config.toml
encoder_arch = "vit"
encoder_layers = 12
decoder_mlp_ratio = 4
decoder_bias = "qkv"
decoder_parallel_block = false
decoder_drop_path = 0.1
residual_init = "none"
momentum = 0.95
orthogonalizer = "polar_express"
adamw_lr_other_params = 0.0015
l1_shrink = 0.01
steps = 6200
epochs = 10.9
Rows from block 2 of the image encoder of a small image captioner, named by matrix and row number. Rows with one number within an expert belong to one neuron, the router's apart. Each number is 500 + 40 x the weight over its row's rms, rounded and kept within 0 to 999. All counts start at 0. Numbers have three digits each. After the name is the row's rms in percent of the matrix's.
Before each expert's rows are labels from the 100 images, of 14848, where the router gives the expert most weight on average: "colour at peak" is the nearest of a few named colours to the mean colour under the peak. Only what is clearly more common there than usual is listed. The data: drawn branching plants. In brackets: how many of the 100, against the usual share in percent.
# router: slot weights (encoder.blocks.2.mlp.router.weight, 16x320, trained with AdamW), inputs 214-319
# up: expert up (encoder.blocks.2.mlp.up, 8x80x320), inputs 214-319
# down: expert down (encoder.blocks.2.mlp.down, 8x320x80, transposed), outputs 214-319

# expert 6
colour at peak: brown (83 vs 24.3)
router.12 108:486444471490479533496485532478572452484431463504491531516477502490509506469518491490519520496501594525495470533504453509498560522414457470490535588476501464514493480430444555580511542557534458478505490496571471505445523507562449438518522498516526582518464502511565493463455456487529580494478533460494496532516520602476
router.13 100:465462531510573524498578488548518476517521503488501463465537506523515555410518504528455468495526510488456478489402503520537459479521563429478507492577573498476451543544457506433480525474493486480535434490528546441524469505563463516473514433505560519521475434473517566497473549441471423455548523489511471433464435429512
up.0 162:488493500501500500500493490499510501500495499485500503495500500496506475500500500500500500499389503500500490531485500500501500499499501499500502489500501500500499500499500500500863500500500489508504500501500500500500500500508500499500500486500500515500691500507500500500492523500500500501500500500379521502503493510496
down.0 132:507575474474509499505507501513476513424506519490552502496492448579457534432487500494484528516538374481450506607499478500514492498499538492481497507437474491509498504420527494426470557467502499542518511486492497495512460508432514505498503481498422510488528559494489490515506511499475553520546498488520501426518501439525
up.1 054:501500500500488496507500517484501499498499500500500500527512504504500505503500500541502500500510490502499503373494499507498499496500500499499500500510502513493496506503499500500505500491500499488473552519500500501500497487500500500500500315498500498500500500488502501517500500504500499512470500505493451499500500500500
down.1 078:500493480501515440447414491500554462500482488489497530488470519534531619456473507527549514499485542409558448517481529508513509476498441498502532459502554502437482500502449505490479500463524467440516623501500481550520434494561462506507492527532416489496515475515495498506521532507450509539628498456501538530540481537573
up.2 073:663500500504507497500500559500500504500500498499500508548499368500499519503501500501500495500503500507500500464549500500460500500506500500500503499504500500500507496513499500500491500500506589498499500501546496503500498590500501515539479654500502499503489500472500500500496500521493500497494503499477500504386500461500
down.2 081:499457529497468557475532497508521542481541552505478495523450507532471496499530483492526399546531470521456551501494502496574392483492604497541545490628532470482432450533466485546444458485515410490516498497498492453530450517500548519500501511495496493531478500485525524486493519592496483499511500519486349482457529500391
up.3 041:454515500481500501499482500495500700501489470498501500500464484514500498499496749499496502524560499532511490500495500502527492505510512519500501439549500614478512497501523496523503496519479500487514494526474472506501494508494501502501501304500501503500345535500490501496503504438501473502500498502477522491434500502502
down.3 067:556506526519493542496489490496547451505500445531497523501472468506511513497467524467525511502533670468498436517464510454511447500507488449551515495604500500503463533507493496423459518492543494485431454507502501484551446431501460519471546540496491500497509525529517491542477516492441494492468515512502450467553497501424
up.4 053:463509499505518500500500499500500601500468498501498515500500570499503508513501500505505500500499502469526500553506501496502501500500500500500486502512499500500500500499494499500503500499497558499503572500365501500494497215499500501491751498499508437501507500499521499509501499495511500500499500500510511503481501578499
down.4 099:482495482509500382492505450515481450497525533492487478500561500490520479499489519511484499512573589513480542501524499500448443556537502479535484529378501494556499412443480510530502555479549527501498528490461501515498510509513499424498490504484504454483472506457462517492502496496532507558489512506603504500578501450586
up.5 074:513499500497500500501496414576518500500497500493498501507500502501501504500500473503501729500500496527496501490501511500498500500500502500358500500498504500500500500483500542501498509500500500500500504508499516500522499501534500500497504498500500735492610509500501523500500503500500501501499497466495500500507505478500
down.5 092:497460417561472489439580480500497495601534590471500491506421519522441466521486475575500512515654552508496521486535518536501487507510476542508501570513467500446471471506494502503500500499565434489471548446498466458584491501408499469512558515489454501499470467523508495484497492512486454494471523558505386558556585455507
up.6 060:503397500500497501500500500500495500500499494487500505500499497323501512501496499497490500500495500516500498580490501503506500500500501500502500500501499500501499501476496498465503500502500483504500479500500500499500500563500501500501501483500495501494506516563500509511500493507500501500500500482500499500498470500471
down.6 081:509602387437473495593616495367547543526556523506526489509457508458524485546482428524474494561466483511506500497512505530500512500564453501500484493501500504387491568501548551508465510505484506532499589517599572486445516432491483507503502510551499500493500474505528511515519499501530508537510519531502505501495489499476
up.7 059:501500497495660501500501500498500600500502500450491500502523505502500496501487502504500492500503523495500507516489500500525491503499488500500500614499522500502500500512499499500501498503501500493496500500499500499498499500499501498481500500500500604499514414479505500501437499500500503499501500500528498500502501513500
down.7 089:458470504547499504529503409496499448456507506501545534424485469504447494487552510555433419648494560461464469502433483506640500546420496500491552500501500367527523423574517525486499518501522519532480495499685527496446500457558495474453499481515489517591504515478499518491439553538563484528506536448497498496500501441430
up.8 073:499500492501500500503502502503500528499501492495500500499496500556501500500500482498461500467510501500500485500499472499527500498500482500500500503507500500500509478519499499498499509490500500500500447437500497498502506473500499500500500493500490477330724500500504495528499500488500514504501500501452489500500500501498
down.8 075:498476502552502520477435505488456503494377476499441519484485537511497493518499541481478488461497519447522500523536527482537548526554508520500495499286499505510488472511570500499517535560519459496497624547495518543500497495498471507438487511440486489527500472494533558418504540513465483509507518500540524506467501509520
up.9 028:372491500500678500497501509485500667500499495521498502500496492496499504500516500499491500496493511506500501679444512500511410500503589500500495617528509380500499504520500500500510465444498533500497493488417507502500499568500501504494510518500500520501500500480498500498498520505502497497500508500497502500500468499499
down.9 072:500453511500550498572517508489538494485463501481525446495525509485515462463496490522554525596472553527617504489500506504642620518599481498491500487573525525458499431519500566502480529516516565535510510504499373509456508476555531510499429494494445529434524531542518507483448509500545558424494383642506472527510507418565
up.10 106:500500499502500500505500500501500498500500545499499500500500465498500500500500500506481482500504500495500500693500501489500500496502504499500646499502501500500500499512501500502500500474501526500500501500512500500500500490503501500500500345500500768500513500497500500500500500500500500500499498500486517499511500497501
down.10 111:497517502507507526472486433489519521448534499559508509443579567432495500504580411512501499501513523480520430499575482484473570492488510479389500478512409509500495596434498423454494509598464520499496501500518502400495502504429500462493579501580444581490517559509430500527512491500446501503500490517460490474574494488539
up.11 073:503494500499496499501500499503500498500500501453500500495500500500551498500506499503504500498516500500494500500500489502494500500491511500502453499501483500495495499500492531500554500498500476502500501503520508500500501499500500500446526499501500483500229502496544509643500504500499503500501500500492479499499500544500
down.11 096:498482488446499455458534448553378462527500510413534495495551515513476506466505502558491498436480438482475526540480500480400513483498507601552458464500517471497492532500408534511516495502478504487565501491460460493544466504497524500589487459532578427464505490500564575375500475525464357478500493489511474521504504525505
up.12 129:500500500500525531500500493505506510500490493452500500572500500623508493493510500500500502500485505500500500355521499500503500500500499502528500500500500500516498500491497540499541500500570382621498721508503505505495500499500499500500500499500505112500590493501500500500499499500563500496494496496544500500499487514494
down.12 127:497499500493453432519561544524500471494513492510485498472495502588506496546501521452504501406500566521524550490500518465526458517516502497494512510519508533522499474499544555575508564529469546477514481504493516502566494500448487501490514458500507497528423473451545443478514471509499510509423488570499500472495507494492
up.13 062:500499499500500508499500496455456498500504532500501500531500447478499504501500499497501500500500491519500500500497500499503500500499501500567500500486502500499509500509497500501504496494503495526502500500500500500473497500501501506500523647385500533500516493519508502500499459500500509504500492503624482509547500465500
down.13 099:466474494486504619516409410464501558520503514479527495417497503569503502558510499497513499446440543509496503400475499512649458526485527492383474512490514532540498500501492473503511484525447466516358477475470603513517531464475535499511511479457505478504510423434529543483481477541451453492510439477471495499501516507454

# expert 3
colour at peak: green (85 vs 3.2)
router.6 104:451494534496530517482509485508457522471582500543526473520433492516491508462472487506511525502476469586511502522498436510546548575475447466536543492524496533494504531486475593412525545499479516569441522516456497500486520484506528461470473544508435430505595525531455478503535446539487559527530479494536518494544551458548
router.7 119:558534490482464445476565454499457490512491463512492493437527547557482599546557433503479537482607504435463519417490561543466459478568521501504433547506475459494489529501523451529383488532507561474492523455486498404521466484497463479489555535516512541539446510472457506563502572525486494449527526493546505482514466472459
up.0 278:493500499498500495500500500500500494500500500537500500556500500500500502507500500500500506500500500497500500499500510500460500499503501500497499495500499500500500500500500500505530538500504501499500500500517490376594498500500500497500500582500500590500498491424500497516517501500500500500500500501547520356503476497500
down.0 168:403494498513500503455499571500407535464522483499526496526515532553527482518450452481541445474497444502508522491516508485441473498511496504513527484503521493417508520439508506491532413492505514433502546472488451500541672465490523409475504502506515331578561461499485551449541457438492479639448629516551493420428551476483
up.1 108:532500536501502500500500499491501473500463500508498495498509512471545502500501499495498542500506500493500498502504537500388499496582500500500500500500440500500492500411500496541446500516544410503502499493495500401499483499467500500520500516503489495500388499500500530500490585507515500495506499499493500473508491500492
down.1 104:440520503400505500453556511514511495442550509500527458579438433496495475458427500414505472504435458529527480476451505436500506631476452463506508487393506567478496506500409499479536501441458545500507554513524455549396499539510543516505489559546508476508523485527440462439525356492498507493502519510531550505503500511524
up.2 059:495457498468500500502503500504500458501501503497500435500500498500500497501500494599501501500505505497503500497461543500500501466501501494500500505499500499501533502499501509558500540483532499500495497505596507502500506201500500417458538629500484488505511500544501500516501453493503500500499498503547487503500589489501
down.2 091:512472528455500523517436442436472435505465606502475534485621524511573484499467570477527495526507500498514500559485508488485466542518476500435449502510493490509519465502494508495500575479496500542397428478480509505510528431503485371498468514515504491472540495500473519499496500492500409446506520471558484500479499512495
up.3 178:500500506440519502500486500499499489500501499500500500500500503503518503500482489500500501501502500500500500511496499505513500503646498503510496497504497500496500499500517500500490500500496500512500500500394493500492500511500500497523500566498500407500489500497492499500501500498500500471501475501502500493506490596494
down.3 112:541551419492437445553500562488497499576530499455523482493362406503464500516535528461502477491478457505485525499494526548506626484462568493528508591496501548471468528459478468487393513534496418493504509459588481419536493518537506556506475494513508598509507532503501489483480500501481534497483503531429471503506452497502
up.4 099:488537512505501501500499502492499680500500485516498484500500501500492500502499499470432501500511500500504502456500501500500498500498499487502500501656501504464496499502503500501500500500500488500495500501497495495524499500497524501494500194526504529502500500494500500542498499503500500501500504510359509465502384501500
down.4 127:599473485539498505424526511471498507539554366499549509492486504584498507523447520516462531542526466515528471500507535507462359525514501516486495491503540433530498489524493471458465528499496550500534508546489504504574485448441501493491510582527474447465558538499415505485497473483470500493507500500518504550531574497537
up.5 144:495501494500505500500503531499484502500499492503500509500500504500500502500499500500500502500499500502500501501395500500500500500506499500501496510500499500505500500536494488500505502500500389498503496500501500505497500500500499500496493500497500499500000500500500500500501523500500500488500501500499511502520504500494
down.5 125:496340525426499577503508492529438511499520500497509417498485521443468467499514512574486504522493451511501450511500429539504486502502485411517537509539496551455448539497484550502493428516484587500501493505470470510474499495575498484499476522513526542510496494498469625493496470439492496385501455404498485455538480469521
up.6 163:481501500499500500500488500517477426500500506499543499500500372570431500499500502500500499499498500499500501468467500500546506500507503500499500501500501497500500500499499514507505499500477500498500500499498500492460500502508500500500500404425499498499513500500500504499500501498500498503498457500510500498500473455501
down.6 108:501491460489620523503507496555502521487485430500507489490490521522413493463507597506581503629465444498465457470448374522444516585480564488492501482557489546499499504470454507507545516479523514460502493529505555502526533497510506526498500563510503503499463418507418514537558502518423502551500442484494499491500495540506
up.7 049:500500677496501500500495506501500492500496499506499631485501447494500500494500500498526500500498434491495500512500520500500500500490516500500500500497489501500501506498500498455473500494502503501501499503506500500499498525549497500496537426500502577503402315565501500501499487504503500520501500458528500499440498447495
down.7 075:501486484563574542471460440442474500506483569519556524531510520495460465438505511500497570463494450515469497498502500521559499508502530463488564502503507479453476426515497442467465534493528438491503497593573512487470501552495504589510502507457474477543510537497421467524598465491512509530502500581491520475385501487518
up.8 068:474510502501501495497499500499500475501500500506500508501500500550496500501500501499496500498497500457507500501500492503503496500510496500437488501523490501504499505512493496496500512500500519506495500459490500483446496500503500500501482500500499536500455471497501500506498500502500500500500500500504500497510405497458
down.8 077:545507487432556504659494476496472432496527497544502473452492464490522543480491477490485500510492488501502494501484442479459507538513397506505478487544560443529500514505506598449499490499489489605497503503513503502500492487466429509504499499499378493506472485518433492539492497495595543579490515448475543548469475494491
up.9 061:496465393509500500500500502500501652500556500584500488556500501501500501500500497500499500500500500502500504482509500500490529525497577500500500484503490500451500500441491520498500502500500506500499499501554501489517501501422496504463511441500500473500500500501500500501534498502500502503500501499563486500581477498514
down.9 088:493442463502518520470525469577443503500505513488514588489482489520523501505478507510502469474502468494498470532606470385501411505466503525491468516507572507301513466500503539451502497514501507397562491513515510498550538498574485467481490566505532490549502487526497543558470474500493518501500459523527610511489526501537
up.10 070:500500494495486500501500506570500474500500500498500501500500464507502498499513498502383500502494500691500500514501432500500512498495451500489511499500500497415501500460501510488530491503500499498500501501508500510523501501501499500500490500500288587500480582516500498500464513508500500500500500499461500741525515508503
down.10 089:500499507509488499534594499503510499493486538527492578575534575452500461499507501510498497504468540462424503501500490523496517502546558503510501502506500513498430577469493451499499482474500500520634493479540525452485526541501343480471520515415491536442501490510520501512532560492505568500437487502600494517402496535531
up.11 059:497494043500498502503493500501503762458500475500500501502498551502502498500465500500481502500506511500501498475501501500501490500500496518500477499499497500503500499511500500500507521510499500500500502500509499516500500495529500500500500572510472500494413500501500489500521500500505499503499492499501514502505510503500
down.11 104:567528501446428523544485505539526483617500450558451499548527507427526453498527526487502456499503503581576453496466449462428500485549441462557543486591516502447500514535506534503497499488501439468595503442469430482608470398529482511496500515491501495486499487535446500524440512583511491520472477510495478508480485527512
up.12 072:530491622495506500498503637500500642500488499508499500500500500499501501500500501501500499500495501503500501504500497541500500574500494489506513501500497519495501505506527502505500500506500500454502499498599509500484567494507489497420504466502499499500467495497500500499500492506500499500500490488537500502500484498527
down.12 095:605486495547499517464578458534510495501498480493543494433496513434515532524493491508509562521512502502541420575455496514531502513400420568494471567501477511520499495459501529465402512461482496512556542551498615422535539486493554523489492527482424538482513524500363458497516509459560451527583507448492508515548532520511
up.13 087:595500544501500500500497500496509501496501500499475511498500501454500499500500490447500499484511500458499501559500500500498504499493441499499500449357501490500495500608500498444251505508500502540499500499499503498496517501500495500513505970500501499496499500500498500490469534499493507511514462500590501508500498553498
down.13 080:484536543495499523470464486499468496537516630520494499508457456557463501490454470551511456502497452512375528476500514486506525464500502504473433531534506514456506483441501512436534488560443509474479533498543416486472507476459506531536488428482494484440595500500492504480566435594501495420535498481479512500464488487383

# expert 5
colour at peak: pink (37 vs 13.1)
router.10 102:524500492445533483510486445584539473536534558474522510474479486597545571536486495516497444539495434441531499508462536507532496486533557527457539481488496531482531545448529569572488486405518476457434521566505497420491479414538474443417436496486438573509467521509510457535550507465470473547519523474547493467458395506459
router.11 095:501506422429543463534514521548500481515522581472597493453490447549473530439496531472483508532454465507510523496474543452487475528506554476430473471541485515466515500472555541554520454462451548474466516533573479447552454490470499521412465512480477581431450510484509481537519511480478471537528556446559542457518424410516
up.0 089:500500500509500498500501500502500439500501500500500489500500502503470529498500507500500500459517500498499500698500533500500508497500500500499589500445496497499500500505495499506453500502501463500500496499497500500501499434580501500500500511500502533503784496492621499500498521500480500488500552541289502489500500462530
down.0 103:447546486510536506514530568482578504497440494484495483540502500494500425459470471470520514510480479512524496405522493579509494584474483500630475536523493478507491489512438518488500533531540523506492485610563534494485467500501472500490501498518513477496501503343467511500490473512609504498494454460481553520513502501490
up.1 125:502500502505500502497479501683470500506500500500501501504496486509493500500498500493501426500503499498499501498494500495486500500503500501500500493498500500500500499500499495499463500504504500500500500495500501507494515501490500500500500509501500453500502501507500603498499501504495496485502500515479499498421502500500
down.1 113:459569502499546524479559498504460516509494490508502514582521546433562486522474484476526625490481478486500445516487508481472487364462440522416488522521466488528447460621420490423538450524494503504570405501394522564493515554474521617545514480476495458465494525494461451495495532514579504462541481523527477504526499530484
up.2 191:500500461504508501500500501508500656500467500639500500520500500500498497500500510213498500500388500421500500498499527437505500500500500500502599499500500499500499500499493500500526500500507488499476500500500537634500500501500507502494500826500565641505475497501500500453500510474500489494500499500514540459497479500500
down.2 139:431507481458600516509499536473403499500428541457540434594536502501506540500517522490569539494574498511468497494486578576486490503484482498503537480495491552500530453511530483555497490538518435466564589499521531593484497498536528486511534485479508340556518428487505472499567440480501503503528515511491414526490504476512
up.3 063:463444500501506500500500500511500482500471499500500511500499531498501507500501500500500500496499490662500500535500500502500500436500477499501501500728500500498518501479500501499498495500497531500575500500500500480518500445474498500503500493500500604502503500498500499500500314500496500501464502500469500496518463497490
down.3 075:541537550541491566480552494497487420547540540485468454493502502453510502524494496486510496493511495477494499491558513504510551467596481447518493373438513519453452561461516534566418525547538416503433516493500533462488502486508515510475506507444505630495500531464529547501531542480501544405550532441501500400483479493498
up.4 059:500562500500496495500503578500542510517500514500500500501498504500501179500500500497501503500516530498500494477514501504474500500500529525500499501623471500498500499487499499500506493500421509500500500500500499505500500498500500500500386550496500491500500183504501499499453520500500500498500480500497520507448503345500
down.4 069:515431383615458495535575471505586550510486484470490499423469577479501597507481498497475574493504431429427529529507500483524470501504551484465519562474507485501485520395500503492534519460502473521520491447513496507505431548483429502519593386524554500493497591482478507461556466454552511484525537555485504498524531623487
up.5 059:501498529497500501500506500500506497500568536529500500518501402494500502500503500500500500504500498503505500494514464491497500500500480500508500500480500500489496475502498501500500518498500501492500496500677500508487500486500321502493554714500505568500500500470500500408503490500504491655500454484489446501498500498500
down.5 089:456540490490452496525414484545593527482432509510433499568478529331483456448518505506560474457514524488467511513517504501486507465504516443504506464507467479502508537545499484422498490500512500466515512437481529496438553501488601583566493452511545470595437532480455564494494485493509506473480482331497494590489540490462
up.6 080:499500501500506502500499502542500485501480503585500494590499499500500502500502498503499500500436500500500500500501500500593503500500497508500500504494500497500500500501500500505501510502498500500497504500505506500500779500501500500500499435501482510476475499501498499500496493500495500503498503502551494492499500501501
down.6 085:529469496503497497489496586489399518498512537470503516499542492486427498499500439460501531507522465501426497509483535533460495615479532488518485445496471322486455506520461536496443468553502495564500478501486499548484395509465437511526537494583562479490455526485493476495481499508520511536543492523489498451532517519501
up.7 131:500500501500517500500500447501500592500500500533502537500500510502500536501481499482500500499552542500545500511492500499500504500509492501457500726380500500500500489497500502502491501475500500500500505500500528497499499502586500500490500502500501693531654508500499577500499506496498505500500500500513500499494500508494
down.7 099:472499517484536507508540589551470500471471550465477499604454472533488470494499461499484542458445507567448600477528481481493492553448506485499445449507405477500499441497530504530506441452595474556548593489478514480527490493462516573497445482496503500520496437453509459508587506500487493512414484509494494473517449473496
up.8 067:522499500500503500501502490598500370500500499492500500467510486500527500495500492500505500500500499501500500510500500499401501500508500500499497504497497500499499500500495500498192500500500501499512500500521500500499494419500468500504503586500510505498562500500497503553500499516491500538496489500501537516500498546499
down.8 089:467429512496518416531585536539531440531502409501501515465505493582432397460439523488500487449497501559499501502503466403506487504424514504433494464616473583445459498516478499498602503500494618500516536432491495490568557502482501500502500493518542581577499526501521533448417397377501533501507561468511504516515494502446
up.9 057:527500505501492495500499500500500500500491500527498501500500540508500497499500501500500497495500500497500500500443499500500500500532498500500514503497497499500502503506504500499500500429503503502495500459493508502458521509500504497496500500500559519500512503468500500500500501504497500500485513521631527512493504521500
down.9 075:525519626510501502500491497412503500473484510507506481532458497485477550506521457501550505502491524474503461474474504538500517491592577510427498512568473476546519393500492497500508444484557544501471427535491510436501489393511498464534507478409552501455500501520531498428478490579496501358429466484464463542465514551553
up.10 057:591482506507495496500509514497500559500465507500501484497500493484493499498500500500499500520501507515500500485500499500534500489509504500461499521500498501445486501500369464501530499500500533496481500497496498500499482510459501503503499474489498504499510502439499517491497510502500499499504498500481497502548414489500
down.10 106:445507461539440564501520412527505500514554525516458555500479496510514474462491518457538456497395534443471500560498490516565538497531500634422487589496492546489498514429498562496491504462493519579501490585485490490492565434493499506503484403462481537438522456508520500485481483462675397462479461501475474511521448500456
up.11 302:506499501500500500500500500499500518500502500500500501500500320500500500500500500500500500500500500501500501512498500500500500500500500500502500500501500500500500500544500497456498500500500500500500500500500500501500500500498500500500500625500505601500043500497500500500500501500500500500500500500142500500500500500500
down.11 158:450520504483500495654520516523515465437460539489558485506533511499500470441499443501555503489501470501496494383499471528487516503498585496489487538577491531447514500460583636657500511495556486489496493481499520493497500540484499467477484644503515648575500387500485500500497494470483535515500498426384485443478445418499
up.12 067:505500460500542500499500499500501490500491493401504497500500490500501500505500500503499471500500502500500500500492503349512493493501505500497503500502499510500500500500500499658492500500500435500499500500582500481498500483498503499500500521501500500505139516516500498502515508500500500503466501501520501500511493471500
down.12 099:533547490522497428471480499500456502523509514450477513506476548493498462474496488501504464477558484499504550491513502542500400382474429536507480480498477457495433516521511473473494476503500507595500459503296549510497511582514501490520463528499511478488536460491507388404458506505557499524536464501516694500499500453427
up.13 141:501501487500500500500500499500500498500501500501499500511500496576500503503376502498501500500491505500500500465502500500498501500500500503502500504331485500501500499499500505501503500502509497498499498501500500495499500494499530500484491485496499485500466500499500499500498499454501491412500500502471500578458545499499
down.13 104:488538463482404510501458542521477489495376500630466551514526494514464468557508514491466404508398480499496543505538503500539507480548432542492500527547511482505548495548527475515493445526485484510549545505504548542505486587489473550501531496548501390500544491471463514543529512545461507420510533561503520417541482509537

# expert 4
colour at peak: brown (71 vs 24.3)
router.8 084:473483462597401508468495443466483505495520425513530463538524566460512494525440493425480510478521514486456471510539508441512460522502516455499477522461534531578473550485464524455540517550560508531521484491457417475529484440451501474503467559479428564488479528552465477547550523512558501489573556525538462510584487422457
router.9 083:468477438547470539517447499440485477521513506455542424537513518479543481584483550429474544501475509546490545471537532464464500508562526535526469423544539538570489519523491533486484545514607542574503537559493404469578477455442469510467475527467419513504467544526499426538583478535589450475509503499508503483588552452455
up.0 226:499500481512497500500505499502500501500500500512500499500500505500500548508502496500500501500500500500500500501500501499521500500499500500498502500497500499500500500500500501500506503498500398499498500502500500500500500422501503500501499748500500508500511500500500500500502499500500500498500500500554503493501500500509
down.0 136:521509398489500542522472474499497523489506459517538511479546496511548522468510546504466500512509475502503500527488490514496492507508498482453547518583499467538485488415494476494442500507462524500508507487566506524541500515430497505471538576539512477500493486496409503634497500499488494522528509489578511424506542499500
up.1 057:255494500526500497500501499500500455500480500517500502474500500489500495500499499500482487500500500532499502500500500500500500509500497500508499500503487499496499502507498500515501499469494511410502486500585497506498500423517500499499500502498501541500519475495498514443500424500500500500505501499609325500500492471515
down.1 096:497462497490485483431540550476509516597508530497493516494470387441521475515479535498564473499550498479522556500440498480541468595418516488487432514502510490504498505549491500485559449492496569487506503451481506574500493526468495499489518553520504452539450500497472496510479441522498515462453490523537514530507514532520
up.2 050:500501508550497501501500501500500493504497482492500509500538499496501465500500497502500502500495376497500500496490500500552500500486492500515497575461504501500500500500499505500556500496500496516500500500513505500500495490499500494500514719500491530511297542499500499504509500500496515495524500502504452505503515539502
down.2 082:520492505492511500527501475517491516470463552498535495495519521522507506596515466524428424489467475511538522487520498464456520527452546492491501438515514515502500625521480487480551489558449547450402459507500467420495530518494499505421505490530540500463502500549525585379531501478485495535416509480502510501493500494503
up.3 065:396500476496488498501496495502508498497451516481499499498500483492503500500493500500500460500501494503500499500500500507536500500500496500502500498461500500500496500565500500514499494487500500394519497500500500500500500505553500522463514340500513514500492500500494500502501558500500486540500500502544483525499446514500
down.3 110:498504420473636496496498704519452488461508488458508453486428476490471470433521516532503490618510516439501489502497491549550490547499496489504521502513503481361484517463457497576504504500497539461500521501501522544490515548489499508489507500498497432500444558501489486504516503522537532439520507462500579559501498517502
up.4 100:504501496498500500501484498500500528500500507492501487500502500511499501500504576500508501501430500501501500527504498500467499500501499500499501499489483500500308508517500540500500499494499496500503500500498504500502499500504494500502501393499501422502529492509500500500478501498500500525500475500498501513534561500499
down.4 104:484520478563493472496497463551457523481543486520550493466528464546465546495509494499499514502480491504514483505474505498508533389554502470444463490501439586496545539365472489522501515525447495472491483500549483500419498497505545495500530490610400500518504575505463531552526551492578580464408451512494484578495489445487
up.5 127:501499497500501500501501500369500500500497499533501500498500498500500501500495499497500500500492499500500500282500500500491500500488500500500481520500418593500500500499505500500503500501500503499498500500523512500500500494497500498497500426499497502500639500502483485501509475500520519513500496500540496510497503488500
down.5 145:476451507481537502423523503589513468513503502501534500500474438531427502498493427521519488538515501497528500552498511525512462432456522447501502500546500440511477511489472550600553479500498503509512506562538477503503507523474552500545504503500391500431497389519514625454473496464500430533508451395541460504491491500626
up.6 081:500510500499501500485500500500500492494500500522500500500500507501501511501504496501500500500503500549502500559493501499499498475500502500499503497500498500500501499500461500477499514511505551500500500498504500484498495499500501500500500501500497635500500509551500500505496461511501500499500500500605507498497573504499
down.6 079:659504472428530460529376512509454484562537462575494520513508570481500494489519498422523500489497500450482458514451495516519511507537502440494510502482539450499453522504503457516488595480493442503496458503503590538495493502498548494513498470404495551497505475430551483502553572492504499548509500470522489504502521506473
up.7 104:498500508455498503500514494500486598500500500501500498479501499495500500500502489499490500501510500500497497481500500494486498500500501500500500500500500499500500500500500480500449500500500500497510500500521500503501495507500500505519503303515500319503499500509510554500500500507500500475501500500629497480500500501502
down.7 111:448509361514493486534508609431485493533506500488478477497422486472443521606481614500493519488471523500513485466527508532562494462500521494502521493515576510516579451486510499503552459499509489507532516500529486520451452512426534541496503502466502547503499511445481447536586547500505513364491499519490486478514471538486
up.8 077:484500500509446500501503500498500543497499500518500500507500505501503480487467500501500500500628521500500499478493501506501500500499500500486499516500496500500498500469448500502472500496501497500504503499482487499498492543501522500503500501500502501501530498500503500568398500505502500500504511612499378440500497500500
down.8 122:498441419495567491516496566497430500459472525527533484500465458500503461493479500467499516517498446527538500469496553508499523501490504524484500440371548501523460552498533499643504480505615495502498511494504507506533504557473475472497457513493510485530397499575532463503456480474511540538481529462500492572520514494499
up.9 056:500506503500528492500500492504499476500477475507499538501509500504500506508500502500500504500490500500510501513493500474527494490496495502501500498485502500501476500500502508500704500493500500500503501506465500502558472500503507502501498400500501537500296614501500510499479500502500485495499504500502556500495474498474
down.9 076:476519505512478542501547412474552550470503486470532503602491513507499509539526515539485493500492488446493496500617481527516548482612467508487487468521445654486500481574532469515490524501466534547505550515452497435488495518494511556520466510480497462486501524587524500499508579512487505448474484480514469504538518491567
up.10 064:492502502502499499500500500500500236479530500486500500516490501510500481501489500501500499500502500504500493522458492504500521500499338499502506500517500500500500500500500501484498500500500437511500494500491501500500499500716500459492500498502498655500513498453500500501497499498497503524532501500675516476494498500504
down.10 097:507492481503551502509501423526530503486488467537501516467513464462497564511570482481513491506486506466491416513458519470499506457512497497487483501472489504492502524458458533538555481475539498499561504500516544445488535590484504490456487526522510518488534518509499569545535500463526462542466586429549486465385501492506
up.11 074:500442497500500501501500498500502499500514508499500500500500465495500506496500500500501500500500500500500500392549500508500500487495500500479473407500500500499503500500497489507494498498496503456529500500487499497500510483499501500500537541500500500500498490521495500500500501498501488514519500498498436507500424479500
down.11 071:499436504524484465501336511492501461509536477561473497492471473432503509472518536461509559487511575443500449463500493476556411422535481501506536520506525509501453537480477557509521569483512485495521504529502530469486401497470447390469541502460523511503510513420503510482563499479509501453558602588520472478467519504532
up.12 104:510500495501566500500502497493499475500500502499492497566500482507500487505498514502500500501501471492500524548500500500502499497500500498500599500499500500500500500498500439612499501478501487502500503499500500500500500603481500499506501560500503360506890501499500499500395500497500500537499493777648500501501423501499
down.12 108:492503514495474504562498502509478481421473545488606502468498479511480491514497520530543522491455554455500449486533508497490522495479500462503479510558498477441503574499463570500501526464504444503508498498506475499469517517517519516521500472463500500519449463509517470502530440506557431400533522404498624516503501479508
up.13 058:461499492498500500500500504500498494495430493432500500490501504497504502499500500490500503500511501440503501512472504519495500500494500500500500500501582500500500500500497500590490479499493497443501500499442523500501498500500499497500500708500500502500606515498500512499500503500500516550498494500472499591431504779499
down.13 122:620500510494497446448526590549534501463578519489513430450508461441492480500505478500508495529499524557556500501484514494511500559470511448521573499481533520522499499485488515533502493495507493444430541511500448549457520510476560518486495451477487454447499504500500521490390501496535491509454554463550507524554478412553